From a checkpoint of a small image embedding model.
Training: muon at rate 0.013, 7800 steps, batches of 384, held-out accuracy 100%.
Rows from block 6 of a small image embedding model, named by matrix and row number. Rows with one number belong to one neuron. Each number is 128 + 24 x the weight over its row's rms, rounded and kept within 0 to 255. All counts start at 0. Numbers have three digits each.
After each neuron's rows are labels from the 100 images, of 14848, where the neuron reaches its highest value: "strongest on" is what is common among them. Only what is clearly more common there than usual is listed. The data: drawn human figures in many poses. In brackets: how many of the 100, against the usual share in percent.
# fc1: MLP up (model.blocks.6.mlp.fc1.weight, 768x128), inputs 64-95
# fc2: MLP down (model.blocks.6.mlp.fc2.weight, 128x768, transposed), outputs 64-95

fc1.371:109108133115104118142166150076129148173124153181120110129107149061133168147124156122113106113122
fc2.371:132136141143123136111087101137102117114110153108147130154103129136144105073137157122146090169128
strongest on: red trousers (27 vs 8.2); teal trousers (26 vs 8.6)

fc1.582:154132119146155131146100116084105099115159099146122127100102100105134147068113123115105128129132
fc2.582:097116125143097131147155110143133175128104144136112125124150129106122129124127160176103099148111
strongest on: arms up (31 vs 6.1)

fc1.205:131116128152118144156159142060130106092138123123104100143104124142129097132137088119108157113153
fc2.205:132140152138113137197167135094169106120105115121114133167114116149143096119173099134117141097167
strongest on: blue top (52 vs 8); teal top (48 vs 8.4)

fc1.263:139097157113117087160143181115118142109125120127097128104164049129151105116086127107141134114163
fc2.263:141127097151107083131116139134165122159122114140146099108128133118137142103195130121140074121113
strongest on: star jump (37 vs 6.2); grey top (25 vs 8.3)

fc1.434:137129106105122148141096162169135104132122099134167141154132113137124121164156088159093130104104
fc2.434:168135175102119134127195142121141117117137109138102088112135181094189099117098157134138108141148
strongest on: handstand (48 vs 6.2); teal top (32 vs 8.4); blue top (31 vs 8)

fc1.741:150151078170138067155118138172133145146145143150140160108136135142135146123128149127103123179143
fc2.741:124135111087128159101148092109120108154090139129126104134142112132161134121154130100132161134104
strongest on: star jump (26 vs 6.2)

fc1.301:197115100129115149139130086128129137142110084107180157118151126162128102092130126106130147101158
fc2.301:129110115098118135127145122117164154097124122122186142110131147112137133092174120128132136089114
strongest on: black top (100 vs 8.1)

fc1.489:106127132110148102102106141126095093076095147116094086122155146139121086144133145138127096130122
fc2.489:142155123082128141121141119120141118131144147115122149137081109060091159119159159121059129098161
strongest on: pink top (100 vs 8.7)

fc1.93:099108120140145179090152143129176128109188101063136110141087129117102120112140129135148111122116
fc2.93:136135179120154101141120148103117106085062182159134143127146136129180100099119118140140112114098
strongest on: teal top (36 vs 8.4); yellow top (26 vs 8.7)

fc1.178:096109106134131087179140137137114113120120123122119132121169138109162134176120135138121128173100
fc2.178:129160161143075181082093140151112144139127139146138118132122119117136099129143133099109139144143
strongest on: lunging (35 vs 6.3); lying (32 vs 6.3); yellow trousers (31 vs 8.5)

fc1.110:150110115154120114151136131123143116159099144162142134101160150120170097148138102106172137115135
fc2.110:180171138122121114133142116101121129124097145097125179123151133161121135122109129121105103077183
strongest on: waving (31 vs 5.9); yellow trousers (29 vs 8.5)

fc1.644:127126143174103093095221124160125112088096159110107111146093150162127126131184096130153134137090
fc2.644:149131129121114109157147136069110152135132120072131110103092149157117146112103108100175179133120
strongest on: green top (70 vs 8.1); teal top (30 vs 8.4)

fc1.388:114165099111089130139116152071130145093152100116168122077130118149171141066108088133106174120124
fc2.388:151094102117147135111155087136139124173098148198126121154108119126101129143129180144171083114143
strongest on: black top (44 vs 8.1); green top (39 vs 8.1)

fc1.509:136174165111134137138091118154156122119096155141144100121113198137130125113117160113115104084111
fc2.509:116145144145170130133136103132105120138144110116119107122131085106132180141143139166106094171165
strongest on: purple top (41 vs 8.1)

fc1.6:116124067129136150157157112137137155143127108111174084112115122155111126115100145106091099121128
fc2.6:125139151105147126124140123111108115103106140150113175093153149160164161095090086127155149143110
strongest on: green top (83 vs 8.1); star jump (27 vs 6.2); lunging (26 vs 6.3)

fc1.349:142102142139146139101148124127112153164100137138140126116103107118113106117139144140137111146140
fc2.349:129140104054140121134138139126164124140134126097140069140071155129109123127113170122071128126128
strongest on: handstand (38 vs 6.2); grey top (35 vs 8.3); white top (30 vs 8.6)

fc1.539:127121140097193162119122174136092138160126125157129131145142162130137113126146073135102156100104
fc2.539:130152070134078146132149113148150174105107142095114133143128148102106140103120181111110101105128
strongest on: star jump (32 vs 6.2); orange top (30 vs 8.2); pink top (25 vs 8.7)

fc1.662:138151136128122161147111141110101123112133133142146137124105100106128134115108124157092150156117
fc2.662:114163134129141118103144134087128131148142159120113142164121118125127161127162174129112130154153
strongest on: standing (31 vs 6.2)

fc1.224:152111151100118138118160103118133105119116119131102120133112149078113128123144145185155127138128
fc2.224:110112135121150154083113126145119116127124115117171142117127133136113109138089184137122141106107
strongest on: bowing (36 vs 6.2); grey top (29 vs 8.3)

fc1.230:101137159131158183152147143122109176142136132125106086152131143154146127160110090143153137142069
fc2.230:157097102153103112070106116131103113164122105103132143108150110136130097103104144130114117139149
strongest on: handstand (58 vs 6.2); teal top (26 vs 8.4)

fc1.212:132116109126086120126149165108130121117096159134130141077169135104170147162119152115172099140116
fc2.212:169128090125128106085125148100171099179116108127128154145161150151096163153131087092120103122135
strongest on: yellow trousers (29 vs 8.5); waving (25 vs 5.9)

fc1.218:102163147148154120141191094093085112122095111085137128115127139117141121145108150117093092127145
fc2.218:097119119091118142130065150130152185135158155139108149109133121141127136125165105158117182154115
strongest on: black trousers (33 vs 8.6)

fc1.319:133086104166106133136165074097092116120155086108120134164114159139172112137111099119133102092132
fc2.319:103193141100118135122099138157161124110079150174151126097155122132119154102144146150158144144135
strongest on: orange trousers (61 vs 8.6); star jump (29 vs 6.2); running (28 vs 6.6)

fc1.402:156113124141150097133118113167096127084149128138160078081119142158116171120132094105097175075113
fc2.402:121155093128108125126118125108134153123083134108112162136153118104118145145135195142117101102172
strongest on: pink top (98 vs 8.7); lunging (26 vs 6.3)

fc1.420:156126098141143105124129120091159150143114137126092132127120141168107055106171133093169155129129
fc2.420:139137152155111171150174105143144086119095124153105142119129112154169135097119094139099120092147
strongest on: teal top (100 vs 8.4)

fc1.2:133178116160113134116117101112102135137109100176104093111132161126154151101139142158123144171120
fc2.2:119104081095169132133148134139128151115090146083143174093129106122131103152100136119158108100105
strongest on: blue top (35 vs 8); bowing (27 vs 6.2)

fc1.18:165092165130169110110128111119096109120109120136152084101140091153167152129163134097126124176143
fc2.18:103127149130129125128173112121166158101157145107086147133148085078106075080118112105128149158105
strongest on: handstand (100 vs 6.2); blue top (27 vs 8)

fc1.117:106098117125154173143148066125132134166108129150150130156134134148135146093136123128130119108157
fc2.117:124139102099150135153086151109143142080130125093175157089098159149124130131143121106150113115122
strongest on: black top (99 vs 8.1)

fc1.575:144107116158124121135145098143134097132117152177158144136183098141150162102091129146115113103131
fc2.575:153134110099122103152112142135145104144113099157153124147146096132111155129113110121124117185109
strongest on: brown top (100 vs 8.4)

fc1.561:126134128146107151127113177125130136155080141142141134120150156154166127154130117100095110146123
fc2.561:132107118124141134100134150103128108175171125101153108137121082120092107097127122166173143112096
strongest on: kicking (28 vs 6.5); red trousers (25 vs 8.2)

fc1.659:167120108149145124144140162123141138092108108112125123156146115120140117126202089143135126131157
fc2.659:118125150099105176136108159139109073147123154093081128111128136148120088075144135146099136122123
strongest on: orange top (100 vs 8.2)

fc1.131:080117094120088166100090104142098103169121110131130136123102141104120115153133081135132135143179
fc2.131:127136123172153113129154104071099093120147122127155113123098120124073138127131120156162146162095
strongest on: red top (100 vs 8.5)

fc1.513:140110128135083072137116122145151109157089122094130161095134090144137118106083122119144137075148
fc2.513:120177129132114152080157160140125111118118132132162130137082125133168100117150178141110149127139
strongest on: purple trousers (67 vs 8.4)

fc1.742:139138155154122097129101127143161127073121113116106120055117110173128128116093095149154133126144
fc2.742:156096126068108104146146142141149176178124122111164168176125128128107121110151104095129127116084
strongest on: blue trousers (37 vs 8.4); hands on hips (30 vs 6)

fc1.680:149100110141116115121169150082138110070132087120146121148148127115132141070132128102113114150165
fc2.680:121136154112155128127080151149140121141101124166158083145162118132127147073095108136134136082142
strongest on: purple top (100 vs 8.1)

fc1.226:162146144085072132092147173133163108131095042163136087143131102195115135098082122099127135120167
fc2.226:119160108110130119137161152140126121110149132105128161124121128113115103158136091142087128090094
strongest on: yellow top (45 vs 8.7)

fc1.286:172146107129119151094141101115144109136086113119127164105141134125133108140119145151153135076129
fc2.286:158157155124109101117145111120140100143129125116141116154132142173136170106125124116130121174152
strongest on: walking (54 vs 6.5); green trousers (45 vs 8.4); hands on hips (25 vs 6)

fc1.410:118166136108095082151120124148130080092125152132107095109112109119131136104117140147090110176105
fc2.410:115114067126143110129141110103105142100115137107088113128152133112128154125106149108121138124182
strongest on: pink top (100 vs 8.7)

fc1.442:122174150139117103129128102134129122133146091117148139185124139094125099125124162127099153115121
fc2.442:086122096117144166134115161081115123110126146130124144128112074136128156158126100138156108144131
strongest on: green trousers (75 vs 8.4); red top (60 vs 8.5)

fc1.92:166108096121111137156110168131153099128111107117126132127171118142079113132100115130161098153123
fc2.92:125134167117156158110144104140105099130146160129138105129062086146181122127172113142148138135125
strongest on: brown top (52 vs 8.4)

fc1.544:105145118132135145115128172112137113127154087104085128130107137135125136126147119142129144127150
fc2.544:106105175147123118170124098141114173123082141137149136136154104116117116119114108132135107144112
strongest on: brown trousers (29 vs 8.2); orange top (29 vs 8.2); red top (28 vs 8.5)

fc1.714:162132110123152130158151123092105113162127144104135092128078107154166112109144115125117136114128
fc2.714:108137141131119118126101188172142169119158174142137136131132114112087148104125161107139103143098
strongest on: lying (54 vs 6.3); red top (41 vs 8.5); bowing (37 vs 6.2)

fc1.50:143102081134107116174099107108125142097129116161157137117172114163126185128136123133111107116095
fc2.50:160152163097126136135132101160142115167116124134158163156127128135194168149112111158138120130136
strongest on: brown top (100 vs 8.4)

fc1.431:117126147162098119147120150136097141138105118165117159128090120096112132076138126115115101131157
fc2.431:123157126127193141116139118096117125139134149116150122126110113128136123166102134131124162106097
strongest on: white trousers (42 vs 8.2)

fc1.342:136143144108105156158160155120124111102101070135144112116167154156068118127128119165139104081099
fc2.342:151117115114101149148142123145158100180127145104140141134144094109180141140150145116158124117130
strongest on: handstand (26 vs 6.2); brown top (25 vs 8.4)

fc1.476:145159133100122108129108163112139107126157120127163098121110187079170170104139126104122144105092
fc2.476:102151113159129128143117095147106131148141165144136132094113070157096089120127121186131147121138
strongest on: green top (49 vs 8.1); pink top (40 vs 8.7)

fc1.632:134168121105151159157112180133136140118066157111135157146152129144110113122157084101124119110131
fc2.632:138097133166120173100128132147129092162135112141093101126106150129136116092121123135141126140117
strongest on: orange top (96 vs 8.2)

fc1.762:122137125116149105109136147132113156124160119139170112113143145096097149132122141100133149160119
fc2.762:101101147142128124134186096084127072150054138093110136132109112155157153124097106165105131126086
strongest on: green top (83 vs 8.1); teal trousers (27 vs 8.6)

fc1.540:150092115086124135133088148077079145136102128112167115113101122148142121135148091135165117158118
fc2.540:118116130150100134183144084158119116118134125138105125152142135095128108120121164098089104093153
strongest on: star jump (40 vs 6.2); purple top (30 vs 8.1)

fc1.336:137130168115124150141147165123170113085072096148111173158105072127105168117108148163142116115143
fc2.336:152143090164146086130122094155129125176164136095169128108115120124146081105145125112128125138147
strongest on: red top (47 vs 8.5); handstand (40 vs 6.2)

fc1.574:127117095131104103104093126137146145107125139142090102149156118172114180127128113159176135126104
fc2.574:148138159138179128132124134106141111120125137113172116136151128110151126133173107137118126140119
strongest on: yellow top (92 vs 8.7)

fc1.372:134149126154136129134128149099119129139120146143131083099158142151103097139102095136095103129150
fc2.372:155119109094108099124130100148146184149131126085138154154122109119164135119125146138180149102102
strongest on: handstand (42 vs 6.2)

fc1.405:151148160148120118062158129162133118117080157146114148112158191120116136138078139134145085117144
fc2.405:154101121115093108135121121122139107161124086106118165136095099138129139123160114116116119148109
strongest on: hands on hips (38 vs 6)

fc1.533:099122098176107145153131156113113131156108130157154107142096174126129128165120078130110119129170
fc2.533:161139135138122146120207145134141116112108118155132122130098089117110114111185133177109140158140
strongest on: red top (100 vs 8.5)

fc1.5:173113101133149160161070149109126122097105153071157147118180138082150140120151097136100141136120
fc2.5:104125151146119167163127131153118119146112112116107123120150169141062111131153111114092102171160
strongest on: orange top (100 vs 8.2)

fc1.345:147139101063131127138093146119101114142133127092182184156169114102142113144119136155092130109126
fc2.345:100130149147092145111147142102160141113083130176075102134126097148081067182119112096170123116119
strongest on: teal trousers (44 vs 8.6); black top (33 vs 8.1); green trousers (33 vs 8.4)

fc1.620:163137114129137103142113158091134144083086136128112129101148174098132102109119178148080124127118
fc2.620:111106151125130128118087097087124135097122107102096098100099130145102136139115114114095109090145
strongest on: pink top (100 vs 8.7)

fc1.9:129117135106100115122105152151107137162147175155101143137108163117105115156122112115109162138132
fc2.9:137129102162166109108156092115126130159147150110127120130099115121148126140131154126149063125118
strongest on: pink trousers (38 vs 8.1); white top (36 vs 8.6)

fc1.58:114104092164072071133121118134129134145081144112116138108164102122177113089122123111124111093125
fc2.58:163161127152144158121130175155118136120106098169132157092113137149138121128121149113110169114155
strongest on: brown trousers (31 vs 8.2); white top (28 vs 8.6)

fc1.723:155149154142087084134139178115164115123088121143123159103117136113152133195098126091108119109112
fc2.723:113149119129110143075104106138105143137144108084157063145139122142149123095152134132157147138160
strongest on: pink trousers (32 vs 8.1); lunging (26 vs 6.3); star jump (25 vs 6.2)

fc1.668:123128115128081113141158127150117104166136106132127128123121125138094138105150100091120146114111
fc2.668:150097119115147140153093137140117110098156125144094079120131107099112137121126207112115108138109
strongest on: pink trousers (58 vs 8.1); pink top (48 vs 8.7)

fc1.559:125106107170111132112103138140109116168132081144146109094124110138093141122106118178146098115152
fc2.559:116120139091114126132127162137142102090121170115140130142131133155128131169154119148132156109140
strongest on: splits (26 vs 6.2)

fc1.30:108143146142095145136137141121127118124141115134114163116138125126115091135130127144159102124148
fc2.30:129142122098168107137104140117116138096160176114124147133082155179138164136100144146135175140115
strongest on: green top (82 vs 8.1)

fc1.140:131133098127127155152163136115139103099111123104112136160096175135113119137181096107116122114118
fc2.140:138116145160125166138118151126134106102115157152105092104127158151120126115138115137112121152120
strongest on: orange top (100 vs 8.2)

fc1.589:141120109122127121155105145069133110158125104127115117153131087161098108106120112119162126107151
fc2.589:126093143136120086110172127140127142127154126176157098111129153075165095107114132137100109111138
strongest on: teal trousers (45 vs 8.6)

fc1.417:092151132122102169125123115101141119131128090131118155141108153123149096141138146149151088111137
fc2.417:101108097147138133107136125133117099129159135095175120097145115126133081086141136124124139131123
strongest on: white top (100 vs 8.6)

fc1.678:094112093121120114142139115126104159137115131142132151138094114102116126138166103088117114090169
fc2.678:142139121168108129143124114114105130144127109162114132140107145110121098135147136126113119149078
strongest on: red top (100 vs 8.5)

fc1.216:157146114133131136100137117126141143114147163106140144161105080080100176140116142104152118142154
fc2.216:113106139122142134123146148115146151175103129081150107101114128123163075097126167151105130116116
strongest on: kicking (29 vs 6.5)

fc1.128:146127127173137147102119136157143144144120116174141135143130137144143101129159068118147160134147
fc2.128:100140173094120077131130124130098114122115126103110116123122096140130105140122152131128122146130
strongest on: pink trousers (57 vs 8.1); lying (33 vs 6.3); orange top (33 vs 8.2)

fc1.530:157104140151134114108106101132110126124165136115142077130125112142141109122133075103122121158136
fc2.530:118125168146146146125171143123139137126189163127113182107120105142142078138129114100116138123135
strongest on: grey top (43 vs 8.3); handstand (39 vs 6.2); arms up (29 vs 6.1)

fc1.465:131135119109163105131111114105148122100082109155118112149096110121125065102131123124144138103102
fc2.465:138122157131135112133132134167130110092135168167155139135136126115142125102123128133141114136130
strongest on: blue trousers (57 vs 8.4); lunging (34 vs 6.3); teal trousers (25 vs 8.6)

fc1.268:160143107163096114091144108121165098122163113101153151126085093143122114151114109121075085105130
fc2.268:128129132088093115108119123171113141114091135121099124078112146154146111142119146166147150129120
strongest on: teal trousers (34 vs 8.6); walking (33 vs 6.5); blue trousers (32 vs 8.4)

fc1.486:111071140141097123122127165135132126123103093153122101125096122168119113102126102130109161069099
fc2.486:124133111142141114145140108120106134111091140112142159133145164088157144149132181112136073181152
strongest on: splits (26 vs 6.2); brown top (26 vs 8.4)

fc1.150:127169114171154121126097162126081118166099110173153111117136121140152092112140134114080104145143
fc2.150:122099104138147110145134164167154121104112157141134125121101106135126092132076150115163128100121
strongest on: green trousers (27 vs 8.4)

fc1.339:143169130136139118153112099096124138123091117122123138124102111145135090111131113116094125092137
fc2.339:127119119122094143129143132149114113099161161116131153120165127143129114131128138112150185137064
strongest on: bowing (26 vs 6.2)

fc1.8:106145144174107155135174131150138140141089138145092096096104157153140112126097102147122101126135
fc2.8:145163107107144114124119109112082157114127056072117101151084142140112114132189120122166150160149
strongest on: red top (80 vs 8.5); star jump (26 vs 6.2)

fc1.628:131129131149161112137166146126129149126092116167150158119097107106150122118132124158101094095124
fc2.628:133138128127110096097106126129130196149142220125098119122134132161135109156120142119118146144101
strongest on: white trousers (33 vs 8.2)

fc1.64:148124128137100152146081102165125157115146076162171155115175107168130143125120090149106120167093
fc2.64:142140147096109109129128126148129124109147175114141112148135055147119111140139112105147125152084
strongest on: brown top (100 vs 8.4)

fc1.304:102139104143123160135148115139140146096111131122171149143145150143102133093156134104152091117111
fc2.304:136138110112128105144114096165101128115115136120155156176113206121133122141145110150130142120171
strongest on: black top (100 vs 8.1)

fc1.674:111124113157090143141135105162163127090110071131139132133133115071139123162145116084175139148161
fc2.674:134158124124156099140126149081128133164125137095116156111151130146133149143138141120117105086154
strongest on: red trousers (29 vs 8.2)

fc1.669:131188083175140117147097135120128156173145137115126125113132136110142128091138099100124120159114
fc2.669:124155170073124128118151120152157125098114115171104128106117116137157144105121154148105147095123
strongest on: lunging (30 vs 6.3); teal trousers (28 vs 8.6); green top (25 vs 8.1)

fc1.65:154166101154109120144147113138160101129055108134164108073177119140160084183128117122156130064131
fc2.65:166156130091123106089148154149152131108124122074127171115137162131158139130099137107151105151159
strongest on: green trousers (32 vs 8.4); red trousers (26 vs 8.2)

fc1.183:123079131154151124153168118134153120131122111144121139132140173102146099171121106126135118160138
fc2.183:126138126117118097129087140136123132191133152141135125125105113147081146127128173165108117121149
strongest on: kicking (33 vs 6.5); lying (32 vs 6.3)

fc1.392:140132131142132151105162142105150148097131133113151136063126091110136116134104141122113126082107
fc2.392:093124087129097097129096128151098126139132151082086103180140190143105126125167141096137113165112
strongest on: pink top (99 vs 8.7)

fc1.126:108136134079138133137114136079119126134160123121094132116109094118129103091120170121114171094165
fc2.126:146083138124172169140152124110111146103163140166142116140117113100186110155140127174155138097120
strongest on: red trousers (36 vs 8.2)

fc1.160:158109149103105101137091095091167119132140158107158143127153157192115153142153155142155110087146
fc2.160:125121104139138158132156175116116131127072076129143141140100133094147086088116129166135142122085
strongest on: red trousers (39 vs 8.2); purple trousers (35 vs 8.4); black top (33 vs 8.1)

fc1.377:150110122091115108138119167110102159125158128113129143117135127082149104139135114139117113093160
fc2.377:113135128139119152112142138140156101125093122112142085115137145182107158146126094151139153160141
strongest on: bowing (36 vs 6.2); blue top (32 vs 8)

fc1.185:092151157103099079132141129153099146149112083128139100163145119136186087129138097138126131171121
fc2.185:108103139151107157130113122119128160108148094167155129123132118131114104100101130116098084127086
strongest on: brown top (100 vs 8.4)

fc1.384:134143090130077126101119118151111121155123125167119139116083123126118153146104138094124107128153
fc2.384:100147179183149162151168152080090161130165094121148109132115091137164127131162132188122118177093
strongest on: red top (100 vs 8.5)

fc1.754:134118119132160113169098126117107168161124161100128092123096093134122132060130081097146123121140
fc2.754:149107124102112193120180150133123137110153180124119157115108135115141116130138132108147157102113
strongest on: lying (66 vs 6.3)

fc1.526:156102117168134134122169096126168141130099167118120141111130160143154141133080110116124045143155
fc2.526:134136099098087114110125110117163138137139084134111093125118086126128116156152128130150138127109
strongest on: arms up (30 vs 6.1); yellow trousers (29 vs 8.5)

fc1.551:130137132142082074124143099163144159182099135154086127154116138107124125135119126121142120120127
fc2.551:105150126129134144109103135093105110098129112091151105112143118130193063098143124131119159162126
strongest on: pink trousers (50 vs 8.1); lunging (33 vs 6.3); star jump (32 vs 6.2)

fc1.621:139212101169115066113150101114153113148102118102106151116130129133127132132100155137146090121145
fc2.621:159104139110148111142128086119105128116101099118139106131095125125115112136163129135155197170117
strongest on: hands on hips (34 vs 6); walking (25 vs 6.5)

fc1.470:122127090145140140140142138131162086181093138110126144104140133140111136177109115156127104186139
fc2.470:127139180102122128128146072099126159117126175114083145099107119135153170081161110123162157100088
strongest on: star jump (39 vs 6.2); yellow trousers (31 vs 8.5)

fc1.604:137142137140083179113129168129132125124117143093112094123070158125105111151185070104149092120117
fc2.604:156152104124137140109154155158122106133147065158115158126076150085129113159151114134139146093130
strongest on: orange top (88 vs 8.2)

fc1.748:128091116135121107155123106115145138133115137100101139126134123131155129091118124130094144108105
fc2.748:107124134106116130073128153143121178106146164158150158116106145119134101135144130111143153152137
strongest on: splits (40 vs 6.2); yellow trousers (37 vs 8.5); lying (28 vs 6.3)

fc1.320:126168140116139157140158117112093107128159139122128103154118195108115149093114089157077084132129
fc2.320:130126101144139117079101115150146130170093110149069122109142094114126126173176141113139102144148
strongest on: grey top (91 vs 8.3)

fc1.344:105117101140142118141141121145120128173142119145126161148123145155112148117077154096108115111146
fc2.344:101111082103164122126167151152153143104120120112153111135121123119118105160121154085105127111104
strongest on: grey top (100 vs 8.3)

fc1.272:117128147150145104140120116088109135170144095098140140132143128104151140117116113107122154098128
fc2.272:120132123136135141125141152159169126139128142181122134098138122087095165143128174170116096154118
strongest on: splits (32 vs 6.2)

fc1.557:120107091116126107150119117094086158180155120152146179123111121127130142138132114093138149150184
fc2.557:113121144169158144125171091108142142133096097085093124148124101132090141147114113144111131113126
strongest on: teal trousers (40 vs 8.6); green top (30 vs 8.1)

fc1.571:133103121130122136113133116063120101102149120145140099121129122116149122116133115106110149109132
fc2.571:152088108096142127164156139186146149132112135143152141119123104109088131086130160137101135130137
strongest on: star jump (32 vs 6.2); teal trousers (31 vs 8.6); lunging (27 vs 6.3)

fc1.541:157164164109141120155135164101112102078080093185144140105152125155132140128132127134092145110129
fc2.541:094173131150114133111143086105173170128137108111138120161120122142141128160103144112116101131126
strongest on: white top (64 vs 8.6); grey top (27 vs 8.3)

fc1.0:157156091142119126118172147135110091128087145169139152093132129147123107146129081120163101103170
fc2.0:130121133131088126139110110131151121123116111103147142117136156140145142115122151074117151143120
strongest on: yellow trousers (34 vs 8.5); standing (26 vs 6.2)

fc1.97:139127152112128107095135114135172137130145119154157114167107163132137126136108102138105143114106
fc2.97:117125107113138123128092160127104086114113117134134102128161150098121127107131165127133122119125
strongest on: purple top (98 vs 8.1)

fc1.652:159147121140122117099179145136126122120056139139137142074141116109180124149107148132159111133122
fc2.652:139095105085111149149139069134127119147110149092149108120101154120105109141144103116123175142098
strongest on: green trousers (34 vs 8.4); yellow trousers (30 vs 8.5)

fc1.607:152151100158113155172118135080097129135130077122165124127124120114081096124131080118113130173140
fc2.607:165137121097139135122090126142135110143146114156147119093091159092136128109089128122148147160146
strongest on: red top (100 vs 8.5)

fc1.36:157106113165065091138147113124149157114132094110129092138164136139159152177127155129148096109135
fc2.36:147112096145118086151090101116132131142130117104105131075147131086114111125158118139116115134119
strongest on: lying (50 vs 6.3)

fc1.716:158094109153138123126118116114135135101138109077116116114123121142143057104128107102131138151114
fc2.716:136109105087118138124171154127082137135148199129106183137114108128151089144125152114119163091145
strongest on: teal trousers (36 vs 8.6)

fc1.732:190128119103128131112139143137099144086131138106137140140127111139114169088122112138083142144108
fc2.732:121137108157121120137158136136204111174128104147145112092112105083124094115142155107124076150139
strongest on: handstand (29 vs 6.2); purple top (25 vs 8.1)

fc1.705:132139126123132099131133092077149115140128121112157107072132097109137091133176128135096156118145
fc2.705:142138121126128152140121128184129122137127132141104129153124132093133139101084136135124093118143
strongest on: black trousers (48 vs 8.6)

fc1.424:105145089107159111087084117127125121096117085128119152106132138172136143155125102117167138114125
fc2.424:146180123107112113135140103125158096106142114115141095184132127107102078134146153115120110144110
strongest on: black top (100 vs 8.1)

fc1.341:148151151132141075163126153123109123145150113123122129134118133116132194076131090167078106084112
fc2.341:108112125119138128118126085134147127117118137123098121115122144118081108140104186108129148126137
strongest on: grey top (64 vs 8.3); pink top (27 vs 8.7)

fc1.129:149171124166122115127102151126175146164090118118111145167112140117104156121115141152118137125103
fc2.129:165163115144155161125136090171128099148119104133117099101114109140109114126139173152103134121111
strongest on: orange trousers (26 vs 8.6); yellow trousers (25 vs 8.5)

fc1.713:084128157139134141088138132100112170132157108116113106100075105120132149148122100157169128123130
fc2.713:153124116167144102137115142134109095119066125124126116166113137095149150136135117141115100162096
strongest on: teal top (25 vs 8.4)

fc1.382:140118097123132143103145145080112134109121134116117121102168121178104127097140104119134102135116
fc2.382:111153111115108127107148130080084123114109133177131132129142126169121158114084108117143133123119
strongest on: yellow top (100 vs 8.7)